Weights of a small encoder-decoder audio transcriber: decoder layers 10, decoder activation quick_gelu.
Rows from block 10 of the audio encoder, named by matrix and row number. Rows with one number belong to one neuron. Each number is 128 + 24 x the weight over the matrix's rms, rounded and kept within 0 to 255. All counts start at 0. Numbers have three digits each.
# fc1: second MLP up (encoder.blocks.10.mlp.fc1.weight, 384x128), inputs 43-85
# fc2: second MLP down (encoder.blocks.10.mlp.fc2.weight, 128x384, transposed), outputs 43-85
fc1.150:124110078139102098131116077153153164106117116163138078138088145139085130129184143119081167144142124108109155083114156090113078164
fc2.150:119123145124202108114112151154148069127130102123167140111131113166118127122101182144106118165134127117112141138092070120130130120
fc1.151:141122126145110119102148134145122124133116161174135134133096113106135147144142120111099127136136155112119117123111104147128118132
fc2.151:121092134117138072115097110135156164126157128117124108123157136119123112117148156140131075145110135119120141125141122106145140149
fc1.152:119082123121159117119124139098153152162153121191156122153097129093131160157152155128129125130107143102094123136151116119104122106
fc2.152:109131135112131134124112125129116164068112126108107110127123097136105117152115119156149137115152152163152118121139115132107149124
fc1.153:148142121164109135105112118154081140131108155102136123147140134126123115104107138126122143160143118120160160132138128171112128125
fc2.153:119170094152133089161121177151151095119123114153146139132126121121115115158212171110175123135128154109055157091146177110146140147
fc1.154:132151160119135138098099117107136133127137116119149087132151100140123159157163125127122074146118123104100121161120142120099162125
fc2.154:082139108125089101110106126124125121139148127113105178139140138144148127121137098161117122107120113144157085092126131174115099132
fc1.155:130117113141117142106107137114108121138138097104126154083133083132132136122181131135159116102184057142141145132126152149138138103
fc2.155:135128117150124122138153142165169130136092167111149127149122164149112067120121142084099129163121121119142129169114105102129107173
fc1.156:105179115142147164104134133134133147139162113122144116140124131110180128159118119110171102166128120121106140136107113155131097130
fc2.156:156097155103106114132169129097105105163109137156099137113115136188112121120145112138096141127143139122123117125147115136137162149
fc1.157:112151135098132157139119136120096103125059157091147186147124152125048145157075125152080087131103136105134157100110131144110150083
fc2.157:088127134151118112096141105110137154142153150157130160131149092115104094109156153113135141105152148172072136133152117141073114184
fc1.158:132156133156139153128100140109127140140110095113147116109085137148124127177145141092131137166132110069112125164085124114131117153
fc2.158:121133068119132122115130094113137122112118113130086148099144091105149098127118144126140104135116142133159124127111138128125157124
fc1.159:117102129117157206128146079133143145087152156124123087099110124147116131135134134108154129150105134129154160091141113100102135136
fc2.159:157107112117105103106145101115131152121113089141088144118142134091110126095078070113122123133125104175130146103164160129156117122
fc1.160:093169087094141094160121148132082151110177163109126130152178162123158083169152133123147142147116137158071141048111088076092110077
fc2.160:124154193082206101161148089115103154105149109115173158114086106130132142147152123143123144123149103110099127121096138117127202103
fc1.161:064089102118167188105096111136117145127120091135123105084121134139138130118167139067128086123129183111107101124104111114084099093
fc2.161:136151107136151106145085165144124138157085169155173146124127122161135103118140158105122136162146099106131156139133158134145152144
fc1.162:158115127108100147137106140110113113104140129170136092154136148130121136131106171119129117198121143149101171124115124153124094131
fc2.162:179200147145077086136129100133168155070155110118180187126130133162113083122122078121093171112145127105168124165120140115146119151
fc1.163:121127062104118139160124098131218113127157096071137143119117138135149160130109119153119143128124097186138111121139166130097117092
fc2.163:123121149123120177071127101100109116118164103121114127120175107121144105143064106171084138134115076153101075105088116150159154170
fc1.164:103158099130117109150178149128118121111155116079169105127151126120145113131158136131174078142075113147158141135186129134159088110
fc2.164:146099117152114156160147143118133142138129116123113129138164149161069133154113156111095131126143119122097153157103128122089098096
fc1.165:083078180123071143110148067134123153099101148103062121188119098118153122132143121132147150129178134066160105135108124087116133133
fc2.165:136144089132112173118142139094126100148149137147161152057128113131136149146107123120141079125115111102142108124159116113138099118
fc1.166:125105112134139144117106103124131104130142121109149110112126164141126125141153127119115118119160145119120155086127138129127160162
fc2.166:147133151146107100116141148126119125137115110151106151140087114127112121116109157126115107150124128124145143147129120129105142105
fc1.167:144136155137131116118178136110133128166093124114151121126100130138117123124135113112142111123139156151134151162101131132117092146
fc2.167:120109164134144120141110137118164145106132106139107124137136122150129147109135134137109074105124087167120128111120173140143128158
fc1.168:125113134120132146111103121096152138101154104118140153151127135119126113152136146132118113100129146118104130162122151098128155132
fc2.168:132173126141138108102135110119111132135138121154080122124127115109126100086105098140124114139126115135107102142146098158104125170
fc1.169:137165087132147132137097136182116135138131148063136154144139111173147125099161098088163119115104134118132143121093163114132139077
fc2.169:071109089143118125128130111148137128121124136098138107138103136175107136132162114179084144147145131138151129122118034079081088160
fc1.170:122126154100124113135141119086120134152125123161112119108112122143104091128171115132074143114118114144135131126126134156161119128
fc2.170:142132135133196109134131171153117105118107144120136122113121132109101130134113113142113132131120110127155120090113182151118155119
fc1.171:123136115134131134100124133124116169141157082132132115145145141108121146112141145090148132120129163109135127121122110121124143126
fc2.171:125096158157155108120132140121141123167105137154120144149096113151121152118123120136163112092146144094103134094125129134119133128
fc1.172:184136165124162155122096148132095170140192117128155105112127167127090110118115121145175150133158137160082105120161121165132152141
fc2.172:123134148110101136189098144131151135144116119125120165123172132128199142153097152108094134164092158113095143128134115117129122122
fc1.173:152159125126132115132152176134108172123138135133117090148144145091132081165144156114105123135162158130125097146149137102127110152
fc2.173:094141136138106181121116116104137070124105152134142156127080176138134113098114124148120144153087130125152178122144160160120163161
fc1.174:160104139120115163139143156154111134164125154167115126113097153072133091065166142131092096109162202165107130147143129140115118088
fc2.174:150129149150120114094062151093124149126106120131056186122154168126148124117169128113175165146123121165096116111108130146113142139
fc1.175:129094161105178118131095140089097143126127138108164172132101104075095125130113152136123129113133118116166122154181117117110145131
fc2.175:089124132150076170142139086169185109089111140134119089127115103121132117132129099109118159148163153133157115115097097162081066142
fc1.176:127102113118151122138074135161141169149147145184134122151115085112098107145142117159097156091105149124140128121144130118099171126
fc2.176:115135082161139145099125118117124159130115130165128102085138135167148137129147126123146080124126151124066125111095144110138117128
fc1.177:165157116139107143115124097157106162146140147156176162148095164087135114119158095106104139156157126088105118132110145103103132142
fc2.177:151097150121148116158184139081132113160104096106139110117113177166169128137120151140138123122147126105154158157172120109166140155
fc1.178:103136118162117136094179107123135135148152126168161150131164124109135143115144129092138141121101134108127133101091150106095117129
fc2.178:164155135115095087144105168116137113090138122068126132129127131095134149118136121178147134155162079144122118112141112159146131080
fc1.179:142151104166151119139112141105094162137169153105116090142147129114134121096124110115094112170113145115153115166121080124067145149
fc2.179:141137146096082168128129169121164161118123147169136116163135142126155123175092126082127133140083150139136137102111103139161082094
fc1.180:185192120097147140097144129187142128097149145157144108129132141104130105155140110124116129158101113149127154171107102173141123148
fc2.180:122124134122114137146105161142144112137158148107144125166117149099131113082100119156118137130142146154090167137116144134101134157
fc1.181:105136101147140216118114153175122163122157090146141121116125136133160096135103097129148151142112114132145150162087153158097135144
fc2.181:131161112132120109148142081106128104139102128096141111084151113099100118133139143144145137144092161122091097115188099102129108144
fc1.182:122119144119134109116084116099075129117141115171131116149135125132123137151144112116167122106163118148085141201100101134092113142
fc2.182:129130121161127126130123165139136138083123108075127153121158140146126110129107133151112118100125146114167148078123143140136134146
fc1.183:121125101127133128112111128124128143155129123116077117126180099148129128136164135142087158142126103098154115119127157106153136158
fc2.183:108103136137149108138162113138134166147130122130136119141134110107097153118096136109101091083149102179123123097105111107117120098
fc1.184:150175153148125107185141127160155141135142146111149112085182126134151176144150121094107116066074101095139171113154125153100136143
fc2.184:137100174116180115128120157125152127139095161164163171125115158139133132158115137102104144111131143169149108195112122205117126125
fc1.185:138125102093144126122160135146112177136131123141107095120126167161156068113124145100152112135113141136100148163134127148097160082
fc2.185:173124130129120149110162105150088084131119148162128093157153076096155177131152089099138106144162142123109117059110090093146118170
fc1.186:120106152132171159103096125147136144149144134180134122110138155108096145134118101131099146156085119099100093148155123134115128147
fc2.186:114080117068156137148141119138147084128138134116160101113147097157130106139142179135121147125167138140106142085114155106130149106
fc1.187:137145075061106107151094124085152121149173169106143149104167140141091185110166152111149125154134148098102132115179158144114070076
fc2.187:167119176098119109112123137142111155163096088120115149176150104117112099113105125074093141126096120134109141081083158140145090143
fc1.188:159084154119121119154163131080143145116158133128097119088084131117126146116171098149129141111088130135126120158132153147126129127
fc2.188:119121134129112122170133130137163091114119135118101131144133136122135139121143116091167176150152126101105147129117157107143111086
fc1.189:160108151124134127153089117135156123109147159176122108147105073138156129161143160130146104140144118131125129149144091164103149102
fc2.189:121135139102130130139121105144142126128121104112140127156177140129129100089128138122113181128141145163151107137103122103167084116
fc1.190:127152135076102113100117108157136140125121107125146149115068118165110159141098105135173088154102157140065072166152149158101076131
fc2.190:114127127147134130076113151129124154172142108138165159113141132117136152106114141091094138130145137138148157121098139180123131102
fc1.191:163132151108129115128181148140130121112196115138146123147158114091088116141150114074137131139142116179159137123098112159133196128
fc2.191:125136146109129133144122116129128131137095140149102063120165144107066162144096141157158145189152121140173161139161125116126119100
fc1.192:128164117137137115155155120137073119107137079155170134106140176138124107132100081132106112151162174125114101121098149115128104100
fc2.192:125151097140144118118174111128120114147153137129129145148131105106089118112165121091150166125137089154148148095172134121136138127
fc1.193:139123143140161135102170151136146157163120125177127112105097127104164147167138103116165099120143098109126138172117095153125150107
fc2.193:129132088098119135154073156158112140127156093113134110109154120144098180142108176180136085150085165138063133104196137117087146099
fc1.194:173112126128140157131120134094133121132132127116151122142124079126142104146129133131145132142154110122112125152130133141110155117
fc2.194:126154132145157125122116155158138119103117125139124195164133107120147140113134127112130115140126140129138108154117128124127126117
fc1.195:127107136093164145117137074127127102107130124147139142120096099095146123107132111118130143136124174115099109153132139100115142140
fc2.195:132146138123127084093108170122123101135108125115129139140139172122150149160129131111144118145148112146157169153142111114156154135
fc1.196:144162121129148133104155108139104100099087120141148106147136152152130091138137140124116108140135108145117103117117130160123117145
fc2.196:170096134133132140137101137125079120174123147104098171107126169143135131111083139098135124170150117123116118103114135139148156114
fc1.197:134159135150157123120120152112130114109149125132142080133133121130140133129106139137144105125113132102122122123125120113116122149
fc2.197:105117128115133153148112115146122135165122091114123157100105142137137158124154099128157096163123122130120123182125159131133146136
fc1.198:133123138122136129113085108128132147145103115141129163141134165133159127093111138154169149119107103109100143136159155088082120109
fc2.198:177106098152151096128117127157145111100088122146147153115150122131158126141112140133174143133158147158156136141147099142139138122
fc1.199:075164139103177055194111215186096155115110115198126135060084133147170193150103150108113069153191106153185143143099090190143129083
fc2.199:098131104119175050123198146143107063114147153062147131101104142162184137085110111141138121116138160155104154140134140075132155085
fc1.200:104164159125126116117125112113151142136109098133177132134120113142129136099144146107140105146143086155112150125123166118089136138
fc2.200:131088101161084146130132147129148151160163124115119093152161121128154086118094133121166143145149163150099120115122128112136153111
fc1.201:135110123127182114141130144090126131095152106150120129154110158118106099122137166135128139150122063155130136126151150138138105113
fc2.201:163102097131129107126122133128127135144131152094118133145134144171092123079142113128129131126142140133121152097140155112049126128
fc1.202:169115148150099120168101115132121131165109115116127098116126131123106127155136104121174132147152173116177091079145163086128093145
fc2.202:098131106144141064114125119098116164104161116139135151136142100118150124118111126105117092127074116143116176157138117122138152133
fc1.203:129157142078119133135112091151119104135103108137164112120108091155115136144123112126152128141120141159112146087123106116148108144
fc2.203:157134123159154124139143167123141141130134121136102132178140159115089131148113127105113123161131120129117135137161117101132127154
fc1.204:126091152099151138094107128185129128134125099103156112157121102127127111124174127168103140138148139134133094075153146108112126101
fc2.204:128130129134113157140129145116123124136170156127088134088146175149161113084112105117107132141146148089121161140130111166142108167
fc1.205:144110121139109102112098112143116183137105121119148119127166108109127144117128126111112131143117147125104129112130098120148161102
fc2.205:128189150151154112156114144151150178129106104168106110157144112124124124131116162161132121152114155100127089118162088130117111151
fc1.206:133131120097149131129110148126140158124162147121140131157125093144133128159146103094153084169092129133127101185168132130118144104
fc2.206:126123152127088159141134129106146114155106144143091148127156136142142135131118150155116176130134099105116115111125127121143112138
fc1.207:133099112140157129152121065161168142153111116094155128106172162116154149161139108142087145108132107144102117150126161105110124133
fc2.207:135105136124134110085156153118118097113131125173124111137113139117096118177116131118151146140121121161146136115094159145134132083
fc1.208:084137131090152155130125150167106116107146156157139147080105097139128118076148155131124094117123125131171163088141116131117111097
fc2.208:179111114119094093134140080052123129123164091087082132144139088123150134131151162135154180104117137127109100151107132122110140174
fc1.209:133142106117138125136083126158145141124150120123160113123143091138121105118113146089128143129123144113136137149122133170120141129
fc2.209:138133161161130116122137115117149097121131141148114138144099124135143156092139102113139114128114076135146153160123097128165136175
fc1.210:146136147141136115114183113129110201142145133172127128132137160127130140121166150140109098096077140163142091114157130079133145113
fc2.210:094114127129149147104179076132109143121111144161138099145072141150110107132129097148151135106124153121123132171114159133123117140
fc1.211:166160105125087120114176132116112139139154124110107116147157103172142108139108139150143114115140115164094163135140145118104131123
fc2.211:153101132060121112119106102095149119184117131109142124097126131104151124108149165117160136172122149117147100138081144122127135131
fc1.212:116111121124141125137114135149144133147135116131136116131117131120132122128123175098156111137134091153098116113132154127143121116
fc2.212:131133114131117131092154159129138088130111136136146135118126099127126145116121157123110113104163162094108123144121101145133128101
fc1.213:118095156147141163099126117129125138122174174108144124123120124142144134143148137103142123150102107139088118118108088161072123134
fc2.213:136162100123134125127154129102119122124108124136111166150118085126070116119095115133168098095102102137107138116139163109171102100
fc1.214:116160119128104075145140154128158153144153129158138128151154134123087149168129105084111146130157133140140132153109132101120134132
fc2.214:127084118177105138123099082132124124115127142170130091121118162143156075095133123089121100126124142100116142184160123161170141144
fc1.215:140136080100115140110093154144091100116159134111111114136133115139099120105138150127120057117128161180100091150150138135113132114
fc2.215:102103135118110132081122146095143138133122116148149106123134091115140159145142142136159155110133112141124101129087080104152111119
fc1.216:147115127099151066151082099154111120125132118102137127133123147126088141142102149113141145152087120148132108132093102066134117145
fc2.216:116107118174106112081163143107114104153152125106127139119144122160108150140141146103152133115132116125136124132151184142126123136
fc1.217:092115152126143156142118131138152145088101141147132165160142148151128117124097129139117096094141122147142101095140127094138150114
fc2.217:152148153126148132135110156154115146128142127092127097099135133115100126135145150104140124146114126133075142130134114166124163153
fc1.218:079128160149095156103101117128100140182154177127168178157113122106105148129145105107183099086131135132095167180163111139142125062
fc2.218:135100167126103144138164188125105133100143139127073095070124137120155134144108121112132140115112133175124039122127076169132142173
fc1.219:098097136105095122126137117134080154116155100135174108129116145088132128141177136122121114117129104114134105162130187085128127142
fc2.219:143126100122144093120165129141120163150064152151146131130146147146126091139132160144123122134143118142103170121157128129079153127
fc1.220:144139146131109095125123124117134101155121141145127137143109161135113130147151132112124108097131150142104121107156103147108131155
fc2.220:120114115131151161173145104134117130108127093123146142119102116097137132130215142106117091128122138136136160149133131120129121139
fc1.221:146132113135121121102128101164165132139091115113070124204145109175114075129100150145121076103123144169095141089097147154168159085
fc2.221:139114117122084145128151104096137135110116147126145125101136088061107141129147129110092117174114167113164145134118150124098098133
fc1.222:152146172113095132094174159125114129091148106138135111133171117133168132135162161168129123087114139069138107098172159131112133103
fc2.222:137126105137146130114148133125143109117175146121126119123165083126078122094098096143112146094122119117107112139135132118116134115
fc1.223:119143138101159126123130136157126133160103140120161146121115135123186144087080119118138174079153141126106112132162138152062151113
fc2.223:155107153163141145119125130093180116095158159112144131161110104145145127155131162130149143130127112085112113159134147140175074120
fc1.224:090118122081164088097100139125146141130158152143117135153160101111155092144135145093113134135148090139146162118110128108089116110
fc2.224:113151113167149124135171086127113147171124093114108126116089119147157165135175106148121139121085153126132137131110142128132161122
fc1.225:141116169131112179107144138170115129091154098149145132130139150100161117102128141122133127126138097122144122119145144121148109092
fc2.225:079181160097156153141095098129120109114103147104122091123176134111164078111125133115133157138120090141075133132120132124168139134
fc1.226:126125114061181149100117190120104190122152149116127116150160117177113134175135149138115155093106159112142101102108135110171117125
fc2.226:136103120128134119099152094170115141131136120134102133109110104080149138099128107163161094070121129161141124141087127140082105127
fc1.227:157118135137120117126102128122156133128148120137145129128111146140111121124115144120136129098100130108110097151117084133133144120
fc2.227:144127124126107128089136143169142129130146114135158084116111121151153110145144173111103158146103107129113136113121132116132115134
fc1.228:071092112099148089120047137161121120123142098145119133116122097128128133103108137123129152125116103105121157099139137126140121112
fc2.228:089143136122097151150087146143134162140130137093137122153154083141096078096127117138129127127113146141106091153094190116139173127
fc1.229:102136145137159152176103147132094099165149158183117119134123132159070098140139105094116130150148119127143106130190108073130148156
fc2.229:146095152079120137137117093122094098116058095157137139148137140101142160102142150148110152138117111145159116121076139130145116139
fc1.230:147136168138152124086120105138110162105128107134127155097185126110135163124140110150144094145124097138138126117131140135077151148
fc2.230:105125121140081133154139093072143129110159160115126131141117156113081132168105205127130113068120136131149119072108109105147127069
fc1.231:152158125116151115144132192165099162149118095142154132131130137177089158096115105066122152120146129107130152127113144148169091119
fc2.231:119103128124164149084149169141140148155133145113127146098128059193125145079136053130129119143115162141137129120092142148126153144
fc1.232:124118133152124140104120157114131097118137158166115117115142113112152148136146168146100138119137148166141101114159129134124134118
fc2.232:135160120087130134161092081145121158142120107114155121094153131138087129111136107100146117134105105127142143120143143119142112101
fc1.233:133148125106135141115056161163127120115105137095128136141123155175134126168078123142167132159124139119158124141121100155113163147
fc2.233:113091131152106114130160091137107134165128141110109120086116092165100102124093117107156076184130124115109121137139116103151117144
fc1.234:153109138122149139155127133070171080095163112105131105123108127110043088111131158078099152134117128083130125100108130148133083075
fc2.234:107132170164136094057090133188067131106128154164165127175142142141168108134132148142135096138165089143113078074146162155219131143
fc1.235:128130158148199138093141115124075143119117149115121167150185100122101131136099101132152105083126125113104127154135159105100078107
fc2.235:085149141139127127141144124114152146154131123134132105100139137126156136144146135117100136104143112123118128134144111130126143156
fc1.236:119138106130144126104104119126123147119109089105132155110129094122128111137177157150124137154147115138131146090173129124184128121
fc2.236:129133072156123111151174129122119095108150106093169118171105123157159131117113120108118107137139142115130137117105155123077103141
fc1.237:138144113110155101138135139133123163117121145150170162139148147141057126144148088145136108133080173112127144111132165094121108147
fc2.237:081090143110110215133140123100145118152095135091119077114111088144136070169108115107083088158083154161149126149175096154177142121
fc1.238:125135131116136128142126135137178136117094138127178140119135105090164160139113102130125105143170124142128135153134157164112129145
fc2.238:131124161120118111107154125121126153101144135123107128111141121164143151137119111126156136082112146164162152097151123120129126123
fc1.239:115082119115117149140138129175121156129127127112126118128131156152152131106123108135133118124158131149101169137132131125091168135
fc2.239:167109132114155113120107133123116095127140155138111123098115083158114139143117155148097148083087099150130145129133128116148119140
fc1.240:123103152184195114121120145170106100130112133211119058109118110130109125083166169151099145143080115076132161089148149158137115130
fc2.240:085141119050137150098146116115154168144108107125138123128108115185133143203105133088131152143162129111128086128144138142091101171
fc1.241:138173130116150128149149124139158136130134141086115147109139138149106109143139108107124121098183130151103110122109151120129136116
fc2.241:141108138168109121100129156115086090131095091134129125130136057133132119123114110142113153130071109129096102142091127125125118154
fc1.242:128104171114133108104118146116096110129143113136112146099103154075132133130129109135108110136113102136133080117098130130099154103
fc2.242:124126117098099134151140101122164167150123158103087147153130119153139117114144130136123149106161119113093124152122152118104176135
fc1.243:153174125129125148142137138110102130121131123106181141098138135104134112148090076110122110114139121147144158142118113149120105110
fc2.243:124126088132146156135090123148132107152115186184134115153126124100125179132143113199134137089119101112117084130175129134142202111
fc1.244:102089120126141121147133127114133094131111104121121128143099122102123113137086127131144137084125103182124120131179138083147137124
fc2.244:126166141127191167132141134155098113098115153140117083111141183126123124081108132148128126133166122132107130128147141142111150114
fc1.245:146143131156134133098118122109148120146118134149140123137105140103104125155120134122135135111120126123145075139120119147163128129
fc2.245:082134123111136117131127112133135131118160134136142098115122115117120127146122121157136122143108122126101127112117117149116115121
fc1.246:179121152162152142139118149120148169112152123097094126110124123103151087134131171147108131119123132139164138145141159128135128115
fc2.246:146111111108137116124138098135100137116103162147128115161126140114155137168101160100115109113103133115151124126122121093120104123
fc1.247:128147113155108171123148159157148152118078130131095103150132120128151134158128157150110146098113151137109103124106177148119094134
fc2.247:144084118124136135155135149166066119082129134112150134135180124160210124140098099119133118130128105184143130134130084131150111118
fc1.248:120110122119198116128131141109160151152152141135114131159134151132080110147084159080132161163127137138172165129121131151087123133
fc2.248:131121117133150150115169130116093091136108114105139129120140180151113116108113115160112099138122170050104122099137149104165104133
fc1.249:093154099135111116147117103145113163116114120141154153117104173135151105123117120143106143141146149108120144122139096105149146156
fc2.249:147125079112134141118151104085122075112158104109118115099138100118126154132147115159097081154155159127161102115159114145121102115
fc1.250:145139139132144131081161129148121153130167129118138162120148096103101158108106150117118107142070113140125111129145101135124139123
fc2.250:121126151137119112171146165117120110163163119125125108143125138118114132150164109153128138147123111137159132169117150153152142117
fc1.251:134114087143131095114118105153124093127168103132146106129143138141189125105138157152138118121159191076143126168137099142142114126
fc2.251:155107088134115118175105158141110141166140147085104137121084118093125181137100063122196159157177071105124110105107175123121104168
fc1.252:089152129130127134148120105125114114090148058141139097170167162096109154126126132078169114111160100126124127127064137128160140094
fc2.252:147099137153119117100096186135136133154143100118144143126137142125110117129156077118104117163147099153163111110157091106141113182
fc1.253:143097105127148114114146114105108104107141157136122108114111096138118105099099153079140140105122140142092164145107164114120124136
fc2.253:152123125149131170135119115123101170112125134116115117182083141146125133122107080101098114107155141147140142115143123134093102173
fc1.254:143092123127113153101110156162161122139166111094090164107095111139160111116101139113167136097104136130146134152118189140139122103
fc2.254:116165137122151159121101144155103116155101145118157132157138123130155124132138083147082157154132139114101117111131121110109141113
fc1.255:128116124128127118122139174172135142143150146179126128137135098149120145107137104127097094132121118144111135124132135112111138102
fc2.255:113141121139138127122131138100126142126150097093136141104157097149130126100118171166112117123130157127168139123118106112141116106
fc1.256:119138108128142179111101115095154108131104134105175147125152135115105150124152116092122110110094122160108136133122105160140123100
fc2.256:151129117148143149140083146138087179127154092175138097122115144125123163155107143124120110140159139097146115169162149170141143114
fc1.257:169097124130152142136190076120138179123142119129075146097162159119162107115112134149115117135109135090109157145156169133087143106
fc2.257:095168115127121103100087127150162093135143085164139123155144155138168145145170140093098120078138128187137130126099117098133102124
fc1.258:112098091145103087151153145157106102081114134140133139127165088137142142159138147134105094137155139127118118119155110153109165121
fc2.258:142144108125212139062175106140134084161147152144132089129156102131083159125108120146144120134116132111163125137145131137158082088
fc1.259:227171079182145170096084138118113116202118211096116102132133139152121108145121141103147161171136130092107075130138081143114125117
fc2.259:112133120109165170149148151111115151145103113115099160071165129116141074086080125133129113130086147123107205081155128176160102129
fc1.260:102130173096147172092110134106163060119112082122143119100099155140143138120128122137131110125165127131140111139115128101145111155
fc2.260:097138159139092162174158118150117131109104158142105125165144117113086083115122154111159102147078179126127159119100132091095203149
fc1.261:088142134106115134070150162103145134149164090108162134113110115149136139149121147125139126106147136142134089140110135147121138117
fc2.261:135185137129088137125110137124096116122129112124099147120109155147137151142112106109152135102148080089117134144114146109082092146
fc1.262:143151137187137119084093118122172118166126119111100128141127111112087104185111145105087120097155150168154143115131107102116126144
fc2.262:135150119146112112185130146122105136112139112152111122136101105102154130161127157191116152123147101120152151132137142189155132117
fc1.263:157147118162114128156168131154122138112148109133134130114099137133127115116150112116117108143139112132142128122094121129120142110
fc2.263:119110103104143115134102129077117131119139145155125094123138133123113112138127124124106159117132167136113150136144132147142127140
fc1.264:219142156125140121111121135126082154134193134100170106092137174141088127152125174114167139122123108124114074121103148065143114110
fc2.264:162129108129152084135147131079117143099161148162111144101121131123089149108119123063139152095100125137171124139128150111131101109
fc1.265:138153140100138129113144122163103158167132142136098145150109154132116166141109129111123115074138114158105105136084152126125101137
fc2.265:150139128117130120069139152145111100122136133161135151154189081101170141128103148162128115108153159092123130111181140145095101127
fc1.266:145104156141130137119147135127133141111158110128132149128114137158105126095131106118137103126150129150143122127118134092137140102
fc2.266:119134142129098128153133126112121114176122168117157126129139110114122150157054130154164138125119113115107106116112159125108150133
fc1.267:111116142141088094106145134146120108147132134139123118134161140160129125117130134116133101121095165118145100128128126152101160107
fc2.267:129066123108130143119127120109120113148141127131162145104121105141098093158146120136133160142154114137122166102117133145160143094
fc1.268:146133130088174136106116137139108110125159109121141112145141115145097113142131093115094090132122147115105146130183118088128141134
fc2.268:109176112154132140118124092131155177128100175158151145094141148111140089121143141115139168108176133134132117127108134127132128146
fc1.269:114139105117133111123135149132130141132138133106159129093078104089107116140128103141151136107110150155143133150098096160151143158
fc2.269:131148113144137145130091093100104128136118127148126165164165144160106158134129118106150136154114130164114125133134149144129119132
fc1.270:119126096152150119120137133123135127129118107128150124127110100150135164124148128133145140118137155157130137147142119140120125116
fc2.270:157141097099122132100125155139113101106177133133114152118117139130127140118093142126137125129133115117133116141152136104119127140
fc1.271:108139090117113143105116154142160133145072152118125171163126136126138136157127067129128151066161132152088171130152117180135160119
fc2.271:202106175105183088110125159162083137100145094162137088148148121122152138101119116108113119137055080128105135111161107076125092119
fc1.272:131138095127133168129157116117135124119082129140140134098156074155119160105163144158112128130096155136140122123096122126144110148
fc2.272:137129134082130148096132129140119161156105061140100114119113159163165125125129112108139167116165123166147170131175148140099120109
fc1.273:154102154138157138119148152122068101124128125164131141160153154162128134113163161117120136137135082125137135137100194153134102116
fc2.273:164112108102176134142161114149142148147130098140113148056126156148165136128111094170145109064106119137109132098145116114087103125
fc1.274:128128122086153123106152129122130175095144129141146121110153163153144126092129126109153109124138102146123116138169124130133168156
fc2.274:099129163170115173125120133107124120121148112136085119119077109156121126137105124110118107133155103118127094155075125132140138153
fc1.275:145146139121136144117156168116066138122073109130070113084154164138164099174157152160134131095120102153097097137131145154121134165
fc2.275:133155095128135176158116143115145111147165145119073133134140105122111099101166136146154118124123166158105194145122126092144121227
fc1.276:106142158115127123112122133107144150129154118131120104092131107114135136156137147124120118109125115119121122133130146105117107113
fc2.276:175110109162112126146100112135125139133127152140112159141114133116137114107157119142143125156156165153135119129112121146139123162
fc1.277:134160153145114156134129125141132149107137123152141141161145124111135104112133117110159090140119139159115166155135120130115137122
fc2.277:135162104179105139113167099136125125168133140107128151130131107113152142146160150143171134119135149157147128125139123123131096090
fc1.278:108109129113128137118160091125159144149119127113175115160085122180119118146144160120142118090151081170183148096142134114120120092
fc2.278:096117145128127128122102152102131117155109128118132163117130114105131100079136145157125129120102155127147109147145134151119165125
fc1.279:140112093140099187143090134143059135124104121110134150166129101150141127146104105121114116095137131107104093125123175098153137153
fc2.279:081121107130147167134138190080164137109140101113123123066125110155111086122153162141119137132144135094074150140122053105131107131
fc1.280:131131166122137161081134127129086086128141130160145150161145129131173078091104157147116105141174131110097202144143117156069106119
fc2.280:108139173160109098164120154139157164072087145122093131147163174092124097123102119108124094141107085128120120084086125120185102151
fc1.281:132152129128136096145104147158169178102171130146135077149127080145175077108117177164128094139075124081127131113151127142150132136
fc2.281:106153154133137124120181127103117089132084108152120106173160153100173101114129114155121132126104100159087104130132120155066121132
fc1.282:110111147115162094109150143108138152161110100129059122176133132085141152177132134100154138115103139107109127172127135132121125138
fc2.282:124158120093118101082153107106142118157113132131160143131145140130120100078163103139148113128169066129163124109098163097102165086
fc1.283:109122123112157092118115084140150147121189157115112163127122166143076109168129150134120103089151177116105134120105068140125126131
fc2.283:105126106118117139134120155126090107126150137145116185156111136175135144141141116105120107144095113128124157144107105149155139159
fc1.284:160133134082141156121133117105129132108125145145115151121119164127121138107153155095090102115127129100133111102122096166105106132
fc2.284:130134145139136142123148110132155120107093153144103120122110109118126176136117108106117135096126088131141080159119147095123130100
fc1.285:163165172107127150148135118139133147105134138111157116167143188115166111157168130117166104129129103171148146136137111110106150139
fc2.285:092099135130118123111102106126110096141071121121135133084133133094116111157101149152097124105118162097134109157132119098168123116